Weights of a small image classifier.
Training: 11500 steps, batches of 256.
Rows from block 4 of a small image classifier, named by matrix and row number. Rows with one number belong to one neuron. Each number is 128 + 24 x the weight over its row's rms, rounded and kept within 0 to 255. All counts start at 0. Numbers have three digits each.
Before each neuron's rows are labels from the 100 images, of 14848, where the neuron reaches its largest size: "strongest on" is what is common among them; "patch colour" is the nearest of a few named colours to the mean colour under the peak. Only what is clearly more common there than usual is listed. The data: simulated stained blood smears.
# gate: MLP gate (model.blocks.4.mlp.gate.weight, 640x320), inputs 240-319
# fc1: MLP up (model.blocks.4.mlp.fc1.weight, 640x320), inputs 240-319
# fc2: MLP down (model.blocks.4.mlp.fc2.weight, 320x640, transposed), outputs 240-319

strongest on: round nucleus; band-shaped nucleus
patch colour: grey
gate.636:157136135087083152160115157091118130149144161130152085132104130155165135162093076100114184123114136122133154117125114117142132112153145133128161143125083129149123156170131099100111139158125143145091115141163150123141097162095109147126091103
fc1.636:127087120091120101082123163135132125122116131120148071106065118159154116144100096137115173135097131139082126151095139099138157135145175130127134163138149122124133170137142120093146182178151134144163093157194107141110102127106141142163060137
fc2.636:130121141164102112135132135064083099109143117123104125139088133118122112088125169128112167098121147110132109095136137123089158141158107113158133108126168160112120078114154135063100096084153145158096160114150130133160174145113147101101163100

strongest on: dark grains
patch colour: grey
gate.101:118151121128114130158112161107128140104099125130129114133141089149108130107112129099144102140098057128149113130117198099143106149133141142143155078112124165159139100146137098172109141145108145134161099096117060126159145132100150155155144141
fc1.101:127106140089100150108134092119100122150138150081174152101092159058165130128121126188108171100159177155103122098089101137114132104106111120127099202138146127126160162120136157124150122110138127108144143121122170131108137118155116104090154133
fc2.101:169139116135157120142103117093147110127109106141134130136131137161127132158094148149140145114146063103177137149121143113107109138120170122156116156124150123129123126112109137141112150167141141107109153121120070148133070114104143083127124138

strongest on: band-shaped nucleus
patch colour: grey
gate.386:145126136163101148181135139113122148111112121129151092148111109088095145146113132133093101166146144113101118095140165102159086143111141114121150157134118131139122155113099131117128160142106135113111156098137198071120144151124150108132131139
fc1.386:129134130124095163108153127134128111148097123136135173101113098135105137172138109131136130188161130156154164153155107144149160103155125122108170146114124105139144168138114162105113139136151065138072142124136087127118080132131092130112115121
fc2.386:113121122138119128175167142115146164136109118121110187130110119079166114134137184173129112090147105114132101091132128160153132134141166131150129118161154084129090137118112129084091116118162121116115145111138174102148148152109130118130114149

strongest on: band-shaped nucleus; dark grains
patch colour: grey
gate.289:129113143113124149136157165125119137077129119067145122156132169166104156141163131187107160163167105131131089125106121097121164131089176125161150140146096148149146127108132142118119132089149171080092103068133119111138080107118128103131168149
fc1.289:135130152141207149114103138112106161114139113164082147137153116160107137121144115133135133134120129199146114136102099137126112133137119121144140135127141138149151103103136126103132142129158165130118169144111132123100125095160110107165162129
fc2.289:133146084143106117106127132146143115240088129092151172125102132104120159158103089140127112107111093120143159108175138151153171098180123195088118109100105144122149141143122148135089119111153083110124120153138125147128085158117094144157147130

strongest on: round nucleus
patch colour: purple
gate.30:131135102158110124118141091101148120144141152131116116126131166143094095079173145112147112162104166086124130110129143121118136130085175152163119140117082133159119103108110120093111076172149094153139102135118157093119175090178164130181112119
fc1.30:129115122107123121144109130089146139139078138108133134179132184136157158123132106108185143145187149110124161129066163161151111130153156120147159101136059130138126105137151154135159120135109135121088135118131137129120109157129092076134182120
fc2.30:106150181102126129100165131140110140138146141132100142132166143122116110082127144152151094132120130122092155148143121091149124162096106110091116151132123080132082119150134155097128104128110129112143151180140151114101142125102118137123094118

strongest on: band-shaped nucleus
patch colour: grey; purple
gate.316:202105133120128152109148162150143122133151146143123122114137108156173126117175125137149133137126146112109106152140117135119100127154137105151136133139117131128110161173078104116166141119135117116168115123116143180123117136134163119134152119
fc1.316:209131115167119124171126109128110141152152159130141137085127134109121132097138088119113134113100110158134119127139133133113122114158119117154124121079152147119133134088118106181135120105135151112104157096130096159118129125131123152135122093
fc2.316:098126145080130150150187117074125106151110134146141146124098115120156138138142144136136141135155074141099156133148124173114103115122101169107125160131113131108130098106132131136143127099111105090115157164157123144122094129147126103122140142

strongest on: band-shaped nucleus
patch colour: grey
gate.140:132183134158150160153120169111132111110134134162133109136149163129107145122128139130086175126131123124154160142150121152129125108145153119112123116126072077168136100130126087115095116136126075109122122135092128093116155113109130097108103074
fc1.140:149105110124164175115127121130149142145111093127095085159143133160164128163129131100120138151132119073142119099128089172158142104143115109111101106169096086090149120088110136132118098118200080094160137125109137124140134136117105126150125118
fc2.140:129158106086089115130125105128124089105132117125153155084107116120144146097121109153117118108134149173100155156120080098119132112110156111051170093151135174149134141170118140167160146105095136121120129176146101126123101133144103117131110110

strongest on: two lobes with orange grains
patch colour: grey; purple
gate.297:152141096158103151100119155086118129129123145118099135117095152094062129143080155104155128186170140168096116137116088117113117126156117120139122169128079154128104133109171098158178119145174132137136110126125134106122123118186128118132137152
fc1.297:139143107119108150132088151147088124103139115088132126118130160161130137154118087152117092184174138183101121165118104107125127154123102113133115160106078146131105133135164101152115106102118126148127122129100127118097140137145159132152141114
fc2.297:108146163101120127159151114116113124179156128143142147077126089127118181146125095151092146122123111125148100095108092107089140114123126141126117074133117139150131120112144128093085124125145095160140117087136099101160152161126138148109111099

strongest on: dark grains
patch colour: grey
gate.271:144114101114098154131088123088088117156107160136129117153094156179133152111135179120123130130166128094131122149082137128094125123093160120149140085095130084133102097176152138137142087162162123128142098099124128132123133151178121094136166099
fc1.271:159089111125084091086131119096124141158170187110129107155149105119146154089111122136149146109155144150138124081110149111124129145131123127146132145134145101153135149096126116127143101133136149130148128132118125159117131099099123129147171159
fc2.271:154087169116109148108093155097116185153073131170123171121125087119144140130148142152149085098129182142113079127113150170114138140091115157111118133146097101120119130116105125110134132122140125166078108113099142166110151134112131142088157128

strongest on: dark grains
patch colour: grey
gate.623:167153109172149184087132094082123104118157152170137115154108179131127089138125136172119215071107097134125123124130117105101123110133134120159145160142135145150118115128103140094106106117143128156138111142114101117118123122123149113147117152
fc1.623:127112154167145120106143121148167133091120144116116120101167101127142139146092146105139101139131127130138130121108108117122132139125105149106085120090154133122137148131190119161166126153151137126091135157073145146188156171130106124099120102
fc2.623:128110132139127123127150145082101126122147175147112140105113075114190180126184144127147177116140132086116082088114141121153166143177151154138122143127121117131133191131108176135117096132157083161132131167109138110113142186102104157109150123

strongest on: two lobes with orange grains
patch colour: grey
gate.371:090118137134146104156117114091151164111155148128105146127129143141112101141104144093128084134084123130152132139160143109122133131105132140081161098101137211089099110157141118122147114148101131119130115141143109123120119118158141161127118060
fc1.371:111105126114144096148150130122126128119147108131171106171085117133131115125124167118088141136116083129117097107120110180130126087079101141142118110152090156112099133107139150146160144132135136107118150120121128111140097126110178144106120129
fc2.371:098081128134128113101130154148123117130105102093142157111151151120120127145097111124116120133126129080139126086095119066129086097123127114117132137106138130127145134097130131149135137122154130159141127068138149116148127135123098126143160097

strongest on: round nucleus
patch colour: grey
gate.133:123133102123075174130113096107118119135147140120108140088095139160128150097142095131159100191128115148164141133140175183094153132109109141092125150116079159143133130144158141134156116148115110141133155156108137088091157134148119091130142154
fc1.133:139146105184102172083161108137137094117153172115104143098163136193175140126176103105151123129123101089123166125137183089133140147129101122097107151107107110118134106141158130117128096115090140142133147170114135122112128154104122143108149160
fc2.133:150130091126092161143125155138134158139128157128137134139103152122126119151139165166128152121160129158126136126109117092180143165085133109065132113146098137120125156125111107117162150105149142122136141167114143140124147128129128100108092122

strongest on: band-shaped nucleus
patch colour: grey
gate.292:133098176120073145131168135127145127118104081145103138141148150104136107115092118112104160142173115139108123109183137117119127093112112116120132112111095115132098161161110118102102156142133104094122108119133122143117156130138163110098113120
fc1.292:106133139147181108138150138159120128106128158136147133142127123129143158105169139141117158110127094135102111108084147121105094187117101155138086132138167114114143125123102156153129107099126122159134134106110142129173101119137117109130119147
fc2.292:130096138136152126103166132162111136144123102112155164111126124165092124132101125160079159139108188120170145151101173106159131138165154128114150133107128139128074130120109082105133185106156159173114089102131149110094149159125107145139187091

strongest on: round nucleus
patch colour: pink
gate.103:128115111133119180129126119094117124125102188105106111142121099133113153115138146111187131094093142136128140121127089109136140125107129103104137108136113162140120128140119127140138119145108142134173127124170120122082133106131115085131137150
fc1.103:128091066111104111136108140148135134145131142119133107187148136086115139139122165063145185126115104109122119136126148140156136096142139110128168142149131147157136131156126134197106109147147104137138121175147156110125149121149141130150091112
fc2.103:151091137117107168133117088117095178162144154165151119093111123130135088156109125143131119125129166173169125093150077115156102130120154139127119161154094109114103133107092138118098131145146085120113116093117097159147110131080156109117156153

strongest on: round nucleus
patch colour: grey
gate.43:169116111116130116154149132105117121070145147116125084110133159114110144112124115173112105129125129154090146143110117126132106129091113102117150122136139137138167106146139141125106173113067144101166133111119100090122116141195103101093152176
fc1.43:133144088148145150106070150083137150116105116099139150137086135146129115107123100083091131140132168144098145155108103105127155132102140087138113137133088101164134126155108088135132116142178148173103129183157129119093139140137148134148097118
fc2.43:115084096120126127198090151151132098150094127185120086105127119130157139159099095164141136128133113142173150146128139133112117127137147130128154097128147176073126109164133107135125135134107142125122106116128092109091085140146127145113125133

strongest on: band-shaped nucleus
patch colour: grey
gate.426:120147110153138140112140104154146142138162191176146157142115143097135081158149157143133131150132117082120149177154126130137129145142152114132156143144087142176107149127172160097132128142122140155142124179112129099122111142149155134134137115
fc1.426:144132130124116073148106162081134136166121120128126110131165142138126157085124089138180137129143101148154129124128149131091150104117135156138105108118139135104141097118111085153141119129154124127105146078126117133098124157133107121147131106
fc2.426:118110158126125136116104110140101146118162131123105112092120105156130111123104084150101066134122148109099079157118132088127131113134145168159090150148112091117140136149124177128131151125060195142139122111117111147132177155145123128125135101

strongest on: dark grains
patch colour: grey; purple
gate.143:132106136132113113156141134106092076085101108120117149130136101119119130151185125110125143117112159133119156128111141153095100120127088101135120145147155155078107150107174129131137146089111112122120122160101155111117135166156115114144110187
fc1.143:106163124190108106110154129108128124082141107125121146121128155083134090097139163114119152136112128126150093135141097113130112089126122131158142137166153173151174142164126123148141117122084158093128148137113135147172099137082151131142112114
fc2.143:120112118131102070138161138112119156107103111139064094116185102116061144115122143095125143095136119104126083124115158137130144160114131155122106105090121142103146150119182126129138101116120077128126069102129145121105104112165128122097138128

strongest on: round nucleus; two lobes with orange grains
patch colour: grey
gate.417:145143098127159140126084149061114153094113131108140158137118106085144133153110073118109123132147133146157107073130108154162103140112112153109099108122088151135122142168123137118099123180122102130135108141088116124096113145150120155121098132
fc1.417:102133137099125104162165120134151112186093133123172096144139157146098125105162171127163133121095134141102169181131156119052134127150129088169127147126161091101112084086147114164124124095118119137132139120143157150149135142099113100137189106
fc2.417:138114161112100133119127078074125115103173091092136100113140108155181173133074160124118127132138120092165125098118149146114099156160062122124083140125120140121102142107151178126080124138124161114116114111098149127136135111121105185133122139

strongest on: dark grains
patch colour: grey
gate.97:132111086140123160129100144131101081109113113115119127148123116150101124146156118107120139135120127121115159107106156106119152147150127077154126137124117130173145123170150118155174138155115105065172075129131091112088134153174077149158117129
fc1.97:185166104160146163122126125151115170182134151126126136138147141108106141151126146107142159113139136111126137140154136105097113173180127127149092136081076128130116123114149122110128132139129103114076093131125129088153152123157115120101093133
fc2.97:110135145137181067160092160112115126127127065115160138142156135149123112121138128116081127171106146136131101161084148125166091093106135157132129129155128073131136146131154144142146180128168152139161117122097137186110138157147146113126131118

strongest on: dark grains
patch colour: grey
gate.230:101139084104081119182176156127129139125120129138144144160119106133109130139141087122120105139117124089161150128154129125134109123089102117166154140142106180093123106164200148139173143102116165138120146154113128151128142153124133113128174131
fc1.230:155171167129143177133135139098124135156175115107124119129152169084182132154153164132126141126123116144119087117110110150075145122132161141117143081133141071167146145118061117113145144154123093119116081099170106108136102080132117134111090132
fc2.230:130116141125103114124121105124103107123136164116085173108132141173169088087145151119101096109152108064112169126114118112118148118128123076095148106116131129147091147169202141116124105138111174109158161132140127117119113123157115151192136102